config.toml
gain_aug_db = 6
vocab_size = 93
decoder_layers = 12
precondition_frequency = 25
final_lr_fraction = 0.01
weight_decay = 0.0
Rows from block 7 of the text decoder of a small audio captioner, named by matrix and row number. Rows with one number belong to one neuron. Each number is 500 + 25 x the weight over its row's rms, rounded and kept within 0 to 999. All counts start at 0. Numbers have three digits each.
After each neuron's rows are labels from the 100 texts, of 14976, where the neuron reaches its largest size: "fires on" is the input token at the peak. Only what is clearly more common there than usual is listed. The data: synthesised sound scenes: up to three everyday sounds over a background. In brackets: how many of the 100.
# gate: MLP gate (decoder.blocks.7.mlp.gate.weight, 384x192), inputs 48-95
# fc1: MLP up (decoder.blocks.7.mlp.fc1.weight, 384x192), inputs 48-95
# fc2: MLP down (decoder.blocks.7.mlp.fc2.weight, 192x384, transposed), outputs 48-95

gate.34:514475479515486519489479450505491530500542484521491481529468447479495516511463453519503487492525482541468517502533478488501468465461511471492524
fc1.34:499448491513482533511529523493501491453535498430499502477496478512514508485509510479455469487503517496497486489480508460512499501519459522492503
fc2.34:453525466506487530470487499505517483497539518508496499523519498522451506495480475492507500508464538521496466463495529515462453467554482488517481
fires on: "with" (99)

gate.170:483486501530471542502494500467499538480526522545501471536481456502471496498512486501517442493530515464524536480486474512438490501519491485482530
fc1.170:499514539473516514491512540483514493482510526505472515507483516502485497491468480451494472508509457528510517500525521533533477546471495497500466
fc2.170:530544500503521550551485481527486515505522521474502443516445497494536511501529521503473550554489474499506511557446494495508557528534494550481450
fires on: "clock" (17)

gate.315:477525520531562491541499516501468483491516502457501546497511497512540495471489472488539508531531493530498522457518501498515502489496500526520481
fc1.315:545529453544518511477481476522498501513489476484519495477439475457527568463475456501454506516513485496508493460500525474515502510502517498490521
fc2.315:529563486519541541504495481471438498483502509491457517500463521531536486475450484503494481486522484508517474501500542500514531509529495483510482
fires on: "quiet" (100)

gate.364:465498526510523527503492510543517471503541475499520532497464479485534519507493466502506536472494516498462493506518509518533524496525489515478482
fc1.364:458484460503531491498450563533480532508499487505524483483507489524474494527509514498471545534457512516448480516536498542523490497514533531462536
fc2.364:498477488483524499477478516496509531492509487481511506513483445506527502504496503477531475498498475524491473489530484502507482462529558500459493
fires on: "quiet" (96)

gate.11:508473544478537520506547496516513484482532542522493525508506498480541513503469519515478494514487492527518529505534471482472507532512456512498528
fc1.11:491518478517478541481486483492469545487469528500499527477476482525461498448535538513520468486513506479501468492467528531507482509527553486497472
fc2.11:489480484488494536498473537495511552499468521557504509491518485504485478487496530446469454489502492468520519553507486516515507483477520496470539
fires on: "crying" (100)

gate.157:461465495507554508477496516514504496488508478522569464460518515526483474531526506484500466532474496475483512498453507482466514515516503525502509
fc1.157:524495538514484501459486529484493443522492496506512503513523486512508483517490446506512503469504513535518485508548462493497526492485514494504442
fc2.157:469531466523523472499492531469508495511505521492424513498501459481541465441509510495496468502479506502502491544493519470531426477484547502474475
fires on: "coin" (100)

gate.275:533518547491525496476511494535552451484502516484474485495504538440522519460514492543528518553502485526490490504547490537477453508497467514495529
fc1.275:489460490496482497488521488481497469482528507435498480529532506497517517536533497514473487514523489508492520464514518499511485509482555504543515
fc2.275:512495435487475511478495508489522484543497477458506502516533486473501515494551506496453486487536568502459558483464491494515525524532511530492475
fires on: "with" (90); "crying" (9)

gate.134:471572524464492482481505498521488533474530481508502492506495518481504554539499553486505476511516486467486488497478525533513501506472486467475494
fc1.134:473474504511509510532491509440478464542472527511478519550496519517485506494474526497488529501435504505530518457488548497503511510451472451498539
fc2.134:489491510546460472504518507501459473505487494511488524508513485503532507500507501515491521487506471485487508533446482494533506499496500488464469
fires on: "howling" (17); "melody" (16); "siren" (15); "buzzing" (13)

gate.328:471469505499477489492494517485505514519544489534486489460513479461464491485484475461460498500487480482507508518455463507494527538463499518523496
fc1.328:478482481556503501496487475479521469491512481486522541541496457515507463494512533473475552479460501467506493489504509505530474529553508495458549
fc2.328:498478550496499512470513517490489518529507476486472494493497501494457521524473473516476532475476479496506488531475449469468475463539490500445498
fires on: "laser" (85); "room" (7)

gate.357:506470527465504481475507522500472450481501515484497476498521492552504519529470528521480514525540461519467485489500483512453523492512515466460560
fc1.357:510509464475484531479539520498510519505504464481495516508467474495496515513490517516483507547486510527490441523490520465497505510496488492505487
fc2.357:505496506479537542475487513513526511455488475518566486510519527512471481499470537511492502508523500497533472474501493492496491523529461498548437
fires on: "coin" (61); "," (37)

gate.87:480478470534534484525526555514471534498502523510490517500492469494511480516519483495500503481503504513496471484573477497484489483516519494531494
fc1.87:498443534493522507456502510516517518469532481483528482495475477528504522501506456487489530496494529503552448474566518503469491536502497484478495
fc2.87:478484498527527466522481535524517487478526525510483514511452517453489468520497508511452533516523483479512509452434452493514508505490500539523524
fires on: "then" (92)

gate.150:496487501486479447447510500494492465488524533448458497491478479504483486533484452471469516496509504540529499485445489531482502470437491481528473
fc1.150:462454511477477519505517554533467489477485518498490463447493460519485478528538477522449492495490454496521483495472489484449492516497496466532475
fc2.150:496516522514498498496527490469517525494493498513479524496506511447458489522505546490479461479472485502505494497479508508478520500447488486495505
fires on: "," (99)

gate.35:467492482475507493519499492489507495491489487469485506528484485447491507503503448517468522530501525544534472522511513486488499556508484456483491
fc1.35:465506460511500475466492495542454476474477531463511511539507484485492500491469532505497508519517501488458482501524482509493488471566507505489520
fc2.35:532504507552528543473498502515488499506502510451474498497528506517527492501499489488470493506489524489508533495507500505466515525462508529510530
fires on: "zipper" (8); "footsteps" (7)

gate.176:457479504488501506478504513535531490497501477535543492505501492518511479546475491499495530491501508507486511522528489517522511480519474498527510
fc1.176:536475504462452534508478471525499504474475502558484497462501471521551514530517522462507505483539520502491491522469496471484515488501472479505452
fc2.176:484465534476474547556562547498531448502559482491471467553474463518534497547501442542485494536475510523526478502501510511529497484482495542495502
fires on: "clock" (81); "electric" (19)

gate.336:500494498511490511488474471500452484465489482557499475507519486496487569496495491555470514466500531470468489526542521531497496515473472455523496
fc1.336:494531461487553507521539544507525508460520502550503483488499521493504529503550521494476545480511505472474505435468488508492528491526484476484511
fc2.336:486470502494490556493484511547506492495454524526522498567483495502496500520483470560452478529503491507520508582483529560512487513513508473516478
fires on: "over" (73); "car" (18)

gate.298:519512494470447493436471504554472534491493502504495457456443453507480483532488472499498464506507528535479486504504518491486534452465534472527509
fc1.298:521487530488455537487518518484500528484509526518471475506476481465492481470490490497469491466495469509468506522459522495540490507500484486486498
fc2.298:556486505522533446498510496522506530553509475519520505497511517514480542476488501529494496513514508454501546463478464463488461473549495515482513
fires on: "<end>" (24); "passing" (10); "howling" (9); "hiss" (7)

gate.107:516484477485539504522495517491515521485513432519526466469506473486517515474505457531488492535511459502511456527517465549503501474464485460510513
fc1.107:480518553497471487461487519498514497521502517475468536526484497466484449505479509489509499506461482495459511490520511483529470474460511494526512
fc2.107:483475493462519493493479488492465512542515491463482495512483548483514538487537528458501458520530537527465468515549514525485468488510522504467527
fires on: "car" (80); "then" (19)

gate.30:476494489498539519508456515477478490513561497516538521487509497456519488503473515515517483482498492482467541512476501465445465521503494435517508
fc1.30:499499489458530464476511534508472492505477525523509528487488529494489492453498517518490525531514490536532524506519502531537512485515477447472522
fc2.30:489471456491472508517496474548494510494450532555560468532512516483507517498498490449483481487497499508454492507517542530507481465496508504540505
fires on: "church" (100)

gate.94:473524497467510459536530509479499504449530486510530507521556475477489486511512485468500516511493529511538499482482464537504512496481476554449485
fc1.94:529515484506537526545514499541506543505550503492487462503531463515532487478499464457506536545466498498450516457494511480463496543518527509454538
fc2.94:508543516530500517481475469504526539512522519485473511498476521504494494535554474474539482491534529455462485512486475533513486527503507465535477
fires on: "quiet" (18)

gate.249:540498473534492541478536518516498505509507493504478502483481504521520534482539519532468516502484464523515529543471481552468504473478499482515482
fc1.249:484522505451485462507464491524499444501461474517518481491483553517497447474507526493492498482500472482502491496449488544520473487494473545508528
fc2.249:528451518502528501479487498493513488524461484501494531495478526530513546461520519490507508516471502516484494499546497518521498474517485487493520
fires on: "fly" (28); "crickets" (23); "typing" (22); "ticking" (9)

gate.148:487463533475488535436476501486521500535529520474493516497492541522505490473509446537484480495461501512502475507533494513460506477531500486453500
fc1.148:466499473460495524535482470489521524519529514432499460489485483525471526504514501510526478518506504513497473474530533486492486526518530493461510
fc2.148:526525525510479521480542505438477529477494456491512522490540487484521489478510539455519506487495461555541522497504509467485488453472481496446478
fires on: "<end>" (47); "phone" (43)

gate.120:469467509489497468503508497501496496473558577519516516562480478510507497479478523508503470515480494493501541524499489423483513515494462494477518
fc1.120:495453457534532451495514526491499509536504504468518505535517496506525499468510514534472534491522484481536518529481469490489514451468489536458518
fc2.120:465539518500460508532507535513509493510490505467482502444504536471546564468495473504480497505504507518481495439500496523486480476528507505528466
fires on: "crying" (100)

gate.285:491561498544483473483497509489514480509545488517472518478486528509475472522514502516421485493546507485481483476505512483449500536496489455476528
fc1.285:495490525501480513486528482523476490541524484489515526471479469513537459498475509525469491533527520530491510528449499531487476479545505494482452
fc2.285:524477527476523480490507467557496470510515520498507534485501508498524491500471497520482479454497490490514487494540521528507486522484526521475476
fires on: "over" (100)

gate.299:475493486472512465482524507509506498514500524453503551562504506465488457474519497486481512509550511469520517506522502479478482506512508526464491
fc1.299:506504537502506517519474480462490500543521487512507538465544500460499500503457521491528481519528498476496494486495487513492524468487507475516540
fc2.299:495501497509530562439538463500482542500442513510479481513475510506531500466521439500512512478542510503484516486532555472492515489537509523532546
fires on: "," (65)

gate.138:514527475541468504536492469482485511459485474525469477544533521476499457492469547491505463486533473483515529457473479489567509503494505474480502
fc1.138:523471501472504513496533504496535492560513508509518473539540531492506462483501529474488530521474503514505473467490514507490484506492502488496495
fc2.138:475479501512478492548495469505530503495514503502513507466517459507512474480522497483474506482513547525462480540491552495503548512522511525524519
fires on: "bouncing" (12); "slam" (9); "ringing" (9); "creak" (8)

gate.348:531531508484506476467530477485506476491499550558458511512514488525430473495490532480506458466466506501523472542452465471503479512494490498499507
fc1.348:485533495492518498539500539539510513479542488488552493485494472480486495511499519482493494514492465492516497523497529517498491502505461497525461
fc2.348:506466532481510520506513476488477456460466468492480525443524502509464498473517475435478501486527465508498479454514463533499499491480511465515527
fires on: "bouncing" (24); "zap" (20); "whistle" (8); "coughing" (8)

gate.172:482504504498501533494467497534508487452516498561526522522510464514498475528511523483494513509504481524502507516527469476483490487497475511500494
fc1.172:477506538533505542466445489520456468523487521512495541487540505512466498511485453495550508460544492473472498560506540527510520480489454488533491
fc2.172:485514521517501480501527534475520517515499501502508502531469544512511437473508540478459491479501466535514509478483520485496476502528505477483510
fires on: "laser" (100)

gate.223:527508461518504497454502499489497544494505487479520514460464484502463489547505469500483523502546462472478481494496498552534511520502503482466539
fc1.223:521520508522487539443500475484449499525509499494518468535507477481504496509480482532475503497491478497511507498563472497453478448486467476520504
fc2.223:504506504490497468444495510493499475460497463483495491487480529486495508467531488531526541523579535501512464532492524525476518513489514505477479
fires on: "glass" (91)

gate.240:503491499434483508527532513532469483510528476521448473495468482478517514466503537504516515541524508488480542494497477507483521506517526510488535
fc1.240:483468516490513504461489507482515445497478528521479508473487505515484507522477497513477503508459482533491507500574517493495456475475483441525487
fc2.240:511520494510456525473491511494477506503550475530510500493476515486502530496516514484520543486541475534524517469461503556496523523488490506514488
fires on: "car" (65)

gate.372:498456472494466506522536488554559535496424463477492504534518543522519516466517519495530451499528475491487495507487518533514509492525535511498507
fc1.372:490484483533500465487490477491502511495511532487492519508496484469513513486547537497520493503451494528499495497515514509520522505483505529472467
fc2.372:514471494480519503497495523545536500498537517454524536477492463527492491471525495512533468515519479487487451447492476470505523499486470502448493
fires on: "," (56); "fly" (34)

gate.210:465491484494496442524448487507525518556486512475532505485526494466510477502527469526515477518543439486490511464490505479496527475524480544465521
fc1.210:503523509455528519513501476474507466484501534486471485540507484537519462451488483502533500519482519511487445535468503499526508508531539478549508
fc2.210:514516528522532509476514514559495526452514510492500522488465547507518499511510535517470527518477495521530559490468489483528477485463480492483520
fires on: "," (64); "drum" (15)

gate.202:537514533478524483494526513537506526547496494545523516488502480534501460532502512506501550547507498502480520509527479459470483499514468494493552
fc1.202:518503469510526530479478537512514538494546498516506498459524518532497525524504505503488495455469485492497501510560431507476483476482478503504478
fc2.202:508516528490497500471536480513521530552506569449493507547480548510478484477518549500457510529519527454540530524495510543494492527531532524493480
fires on: "zipper" (11); "whoosh" (10); "horn" (7)

gate.14:500477491485510494482509527556565455476544455496489540536516512475484539480501485488545492498486499473529534484494501472509506480491530507489535
fc1.14:498483489462527523455529529501549455518547497489490483535536474509527538520520478470492505499515510506513523499487534522478502493503469487538493
fc2.14:482474544488475507475503519512440511514465452483530474463478467460506465503480506528504514517483494511477523533485486510487496515500531462511488
fires on: "crying" (77)

gate.234:451527480506525464535452501485528498483499531533513469518519474484534468543463501461474526519503467474491512466488473494508506495493475455505498
fc1.234:489550516501483507474465459480489456509470530490451506492519465478474485486489532481455480476509491473467500503495507473472520477501544526543484
fc2.234:464513485530533503542529514527471513524478513510453524528487534473489466480481533558494516502533490492518507542481519479511509504480515542471515
fires on: "pink" (45); "white" (28); "car" (8)

gate.213:492510500501508517518532547455546486478528498517544471495497528527510501509497510465473528528501501513565541523517527504485545504475479499550496
fc1.213:488512526484523488516463524474488516467497513463438495502525497482524503501493515472487495482414510482509474520475461497510495451518516490538484
fc2.213:525499516488508481458468485443522530497523512481465486584501538534522478490502513502497477507474492473538499464498521500510490513512561543482516
fires on: "then" (52)

gate.204:527467489506537521509471487500532478532495521517524469518512493516516492477475471489452479521462488498443481500543537506490500493501494501534464
fc1.204:463555456525536480489484456521493485492484515528511517464484515476525499500512539473525494480486485465503459460549496491518491489480501493549477
fc2.204:471491522453508557493529500520477514486501505511503545509520525492482511523498505481438535509512511533524522501473494516487505530484530493472508
fires on: "a" (100)

gate.227:491445478500519483492494453535539532501519516523480508502508491487524517522457498507435497492509475484481476506493534514511458523500509519463470
fc1.227:480456475486484508513487524460519490486537475496531460487478486467477483524496475443506485528516491466479530491518527453536508526546490507497530
fc2.227:482517492505539469509494462472506487474460525514502479489533505461489479466449521491462509480509517489559477480495456518505472486551518519494450
fires on: "coin" (100)

gate.48:494508525491473493502524482501511519519495457511471492489475515510534551476521483496501552527473499491510480521498479565510500516467478502526494
fc1.48:515531489533528472503522519450449497500513540452510474503487509489470519490527469467509525508492517545478500489509462467494495544527515466496514
fc2.48:529518471507488508426499496523520489498464561498536486481518442491494462466492511490491508524533519513521534479543473528465483524458459473524483
fires on: "fly" (100)

gate.117:497530481503530520519521501496522529477548466492496494453508526498484523468475516515527510512501482535460525508443520492442510533490510486522496
fc1.117:502513557516521511548509515496442508494507527517495525529501481521483539504517518503499502516489484486489488504499498493574474539506474516504508
fc2.117:507445535512513506576489515493484514545473514461461518476479454522529508518512509514487522455489465497491485502506503521468498524533470483496501
fires on: "over" (100)

gate.113:474464537490500497447508518491514518481497518496478512462458494515519482465528498489496504503462511506484466492455535550521462505459493513516520
fc1.113:499456539483448528497493500499512519526495468507503474491525537525525479495511511518503477514472505495452556520485525469540477453513477508517486
fc2.113:491485524493517532519509483519541472496536438561467497513532536517496521505508495487464483461466558470482528514487554472503481477445531530481498
fires on: "fly" (100)

gate.244:467507523518502529524447457492471496491487465545540528515514458520513496534471509503510483483467481490489462521455544526506513474526498471489469
fc1.244:459516535513524505514477534537491481494495508470514514474492502479475541495508470517494456458472482546468517459488517517474483527520538487459539
fc2.244:477521508538505517508474483467491492492520474478504522528510516504479454531490495478499528449503522497484472499519493461515536460480495448456472
fires on: "a" (96)

gate.193:471455500506452503523520504498488557512510519515485510460496508513485519512534450505500487479488484468500489511458528492539507582512575492510510
fc1.193:475472452494528470465502519460521528532485460512541542529477509528477494492454553528477469500488487470519457490509532514476516558529496453488487
fc2.193:534484485481477438495496560533501507536488510498502448516526475543500470497533465487520489488496481457538512497464459526558488538499525552533506
fires on: "then" (28)

gate.111:515514518501491491527484502484511502484481459510490524475530519515485476486547502532476490491464543477474478468498474514480513539522452508461546
fc1.111:527467486449471491515514535511464503465479525505529457527463495532466523495502449488506504512475493482466490486511508464490518512506480531536510
fc2.111:519495496525508479522509491501487497506519467511518509502557510467446454509535491485524503520537472490492496539523494509484503504512471484530504
fires on: "then" (33)

gate.64:447466483482511523482528541481468495485526479498482500530489520524500529496491497497510521512484523514511505536522549514483494487488510482486520
fc1.64:504501474504529532495500556486504501521497554534552495515502518492522462510524535511521480497508522520520487504510508531527478518511520497510495
fc2.64:505480516508526535548480461521499486476466524497484495496466464486485505504538491525477498514529497486493493509493470505493509528528548477491462
fires on: "applause" (10); "cleaner" (7)

gate.55:519550498524519476487483486490510514532494513493506503505463490516520492496516482470515481513494548518503446519506510527466532491545559519494460
fc1.55:519502509512522506490551492470515485476517551514456487486500488515497527499486472516518540487516492477510531576527488507534441557481509459507504
fc2.55:504504499502465484482508542506534494518522514548475494512475531510505484571481504534518515474500525502506530458534505475472480501524533507485464
fires on: "bird" (100)

gate.346:456485484500483520485466519478501516509497447477454489468500514538498527480487497499520501516495473441498478548516537519527520489478483511500476
fc1.346:485539475550544475499522459451495527525459523475516480478530478528454512546490473485534511465470479436507470460515504470484527548548470469479461
fc2.346:516535477529502501421469525481484516499497528494570499506519469557523469477512499517484476518481504516480517527499482491501509534498530486531493
fires on: "fly" (100)

gate.241:501509466532468538483491507527523490464436481517476513511509477528504494461466500489511503471482481494497488534517478449457467468538503549452502
fc1.241:519463500498526529441498526506463506488517482529465508524533501477500543530506502497519500505504466478483501469506489472494512542504494513486504
fc2.241:479495473508494513491501538517538489499553510485521495516494529457472477490482489472494480505494503475518507498497540513538531485514529480500498
fires on: "over" (83)

gate.39:491453488521506513512486528461478527482446525523512527512497536497472505471484501485559508511512519476477460497521490527488496540496500484495506
fc1.39:487550511500526504556500492512509475490462514483484535492456553449481464451530529566456466545521535460493483506491471483467517538484506524503469
fc2.39:488499542471493519496505487491505518499463492525536484469504534473520503522452446520531506475486484497524518478489469466457509481539498517488514
fires on: "whistle" (9)

gate.319:529484488446562527481494509504501481523537533469510525493528531492514496532485464512511494515495479483539539514555475470509464491511472463507459
fc1.319:486514536472571511525489477466506449468510482469467451485507543498514525498496493496510501497470523476500502485511502516496462560499496519552488
fc2.319:462492493481492513515531499510523480507468516519499487510489515519533508477498442566451527501486515480489498470519481471486519474485480495475500
fires on: "fire" (100)

gate.90:469506489510516500527459504520494494529535519465514515505517480511460464486510474495466506498462514463495496498497490533537497509472491512511546
fc1.90:515533485496560480501510514481521547499553506490515522515491530478513530494496493510468481479506488528501514522470478535462509481527458501518484
fc2.90:514487463475490498496494489503514486532505521505489485460519509531475478523478508520492563490513456517501488488511511494516573492518515509488512
fires on: "laser" (95)

gate.84:496470530525538476476524526537547511514533447508539478448502502497530519475472473548515494535477469528556455499479520512481520481528517485474526
fc1.84:531519469515511505520492459517492551519497537551542480511483511507469441498506490521524471446534536514488503505498473508472532470503467549506487
fc2.84:505505553505486466441525512510519533510456498487530473466514479518536520508465508520499527473522460500475486498496496527509511551517452432510533
fires on: "bird" (93)

gate.3:486491536496523462486505514524490524472479504473488466481471489519516492489486535478469489502518499537488487514504506508526483442498528510520469
fc1.3:493468531530498488536458505476473501506510468508529507476492495496504497511486488529456524489517518564521494527491516475507516503507526489492525
fc2.3:461510523551513473494472499534515492514456495526467508464480524535482534514488476486493504523517431463444462486504528500505479532510495448474506
fires on: "laser" (100)

gate.268:538530491515556486472526502494478498496517509494458522528522454519506494501514532520524488472481477518510466487454506534485473471527474499478509
fc1.268:518466517488497483465455481530500533468516496516510506510484500471506496466498533518474506491474492492561471518510459495496493465514441513492493
fc2.268:496500539482488489483428518485468468522519423512521482469534498478476539505517494520523449471526509497492523463513548518488502507472561541461491
fires on: "fly" (100)

gate.41:521476492477481513502475477520484475505485490537523480501449502498518471470491492529485509506500498494541513517526531557470491520472497498499520
fc1.41:496519512549486488493506504494469503535503483490538488517495500530553479525483497510522502496501489472540507516492476501461509492545497524456512
fc2.41:492492478525523501500475499525468479493446520535495530459503500509491516482483519477488525546528463474488543540509489519488491538495521472514460
fires on: "with" (100)

gate.173:511457476479545489496500504546475499494469495489499502520464486488505471488498527475478478535535474510499497478527474501468583489508524496478509
fc1.173:556497494527497507528455473474519486522526520523513478493509504482502518517489486537460516493495505497490461530496462466486462502540475550522541
fc2.173:515517493476489497466508447518530490508470462514486442482507486501524490452532521528498519480504484492495468488499528510484496508521540530497488
fires on: "," (49); "crackling" (10); "typing" (7); "wind" (7)

gate.305:505484537487500551532506471516510469469513504479463474518503529522485478544517470505522506528487492442467534484523479479473500480502510481470481
fc1.305:521466453502463459488510526530513535464477563523490518481478508524500478497478470508482535524494492529499506512483506538518526480513498469485536
fc2.305:508472515515492533474521464511491542479512456526511500529516521499482512498533467468532492448514516492520487523473525537522513514548518462495486
fires on: "fire" (100)

gate.118:537521486473500505441506539528552514525504502480483498512520486549504491478492510489438523454483527472526508512509483488503494464467508497539520
fc1.118:498507510478476473533457490535489542523508512467487490505498478479490509472502470491509481470515545490466513498503515493486497493515484485483450
fc2.118:501478530504485518474521444465515473526476499470513474476478488490482453525528556492483495529495522529525494492486474496523491532496500435543521
fires on: "<end>" (49); "noise" (14)

gate.2:502461495525506529475495469495504491517490500490521509539437500498517516476535501526484511526513482445532550553458480553484472514478543498469496
fc1.2:500494553484506473491524515539494509468468441532548507514501523465502487508503516485523480497525502485496491475532483490452534524459494526469476
fc2.2:509470519530532531480516540470458501510488475519506499509486496517488516535501477501516495536475478525526494515493450533502500432507516506556475
fires on: "quiet" (35); "muffled" (16); "applause" (14); "noise" (12)

gate.136:482501492516505506483507531530490519476513465531506530518524442505492514543528500513480535491516489473485508544513499539499492503545502525504436
fc1.136:523533530512491503549507497511546506490500504475512493487472532512478523490496491510512503516485505555519484481528470511475499484484539496522453
fc2.136:541476471538475495515484477464515477470477515527493493491520498491507487464480487495432533512533453559478473477469537485495534517500462529521496
fires on: "then" (41)

gate.123:544525494476536483490500504475547493445471472497514489554465518511466462516528469561491508490506462493457492470503485494498463505490456494489521
fc1.123:521511509499540528450498470467506460511466505482506519533485508489487488485494472563473538493522450511427480497478505529493477548473481508475531
fc2.123:474499479513485516481502479464489510488473501479500488506517505489514459489503509524517484490529425521432474529527538478507513538510468480506519
fires on: "glass" (100)

gate.174:534494472501513542519508517487513517485542478489532508500457486447514491443508498503506520520521481479475475504475491498469539529477531503517515
fc1.174:513487469510498518517485541467507518520517534500508452486501471486464539513483513509476505505475518542487560478488471467513472543528500504507475
fc2.174:478486449478512502468481529521505509550485497525518491493505483511478486477509516519514476496531474524471512512491503506529471543497566457493531
fires on: "then" (47); "<end>" (17); "with" (9); "spray" (8)

gate.264:493499495524514499467464454503482470496503460526468491485449520478534509479543533466542514507513452531485520501494507532559464478479503496516466
fc1.264:469497529540519453525532479505514498545506516483489518494504464480483501465527483483518516459457536521506519465467471477486523478510511540498484
fc2.264:516510538570543472471497529564487499541493526466475502510515478511513535535495522470530530485485508498508491551521512488500513501487451476485471
fires on: "with" (62); "car" (25); "clipped" (7)

gate.261:490474517500485554480499502541502494479516506484466483519529517502511495468526502510530499502476538516496490488526483483472482485518468480520494
fc1.261:481484502539519492525478521468486472532449534469506498484534473481473535503446509490469508532538488510528520525526518457497501500521494515521507
fc2.261:510497485483479512489516530513481502514495479541515517520502499496491527515498432493519497517485529493486502480431501499504488535460448528495509
fires on: "crying" (100)

gate.9:456528520473515490507520483501568502515526485512532505518471503525478507504453487519527419489491488484475526519508502495479489477504507467487492
fc1.9:523485493520471488479499515472528460513453503486553536521460526539564539473503526496513557498495490505503468482444531507486489479516505506498497
fc2.9:487518467498495497478490472467460485513454493487520480454525504544539523508526480485486492522509501503501471496501464514518544484502521507492506
fires on: "bird" (100)

gate.24:492474492510487503520529532493518506513509510490501509511519489501499541470496476508493471506480530522482493485481497495480531512520499494516558
fc1.24:462503490513491498522481502503478474501470496473490483493494506470479453507494517512522502488548462497520463494502488498517486484466442510503468
fc2.24:503483474523467511531498517464500516543465507520490505507563501498483529497530518479497477495503517460484489468497512494526513551471496502542490
fires on: "chatter" (24); "stream" (10); "typing" (8)

gate.380:502491491486521470487506497499527507474503481521470514456501466548497486501473501510489530521478540499505473512534486483468523524535475532480495
fc1.380:494477484520526452478479467490484542545469510501536506527506463491466461497482491528562536485510510480501494477532541525537529494511508537450449
fc2.380:491523462521480537508513522511506543499490517475485467543498455497537450486469497513455486501494508531505493527526512489490544512504512509548520
fires on: "then" (40)

gate.196:526464476480528514501499485434508485511511473491501533485510532524491486528495482531469489472477493516523465515472516558496478549502469526513497
fc1.196:512497466474497541491508496498546532451521486512456476513492509504484455528475462477528475482508502521479509492500454512507525487525494488480503
fc2.196:497543506507439532523498475507476524472514491564523495491490548531474536466503516519500510512490477503456535484541519534500463512446484516539467
fires on: "over" (58); "room" (11); "muffled" (11)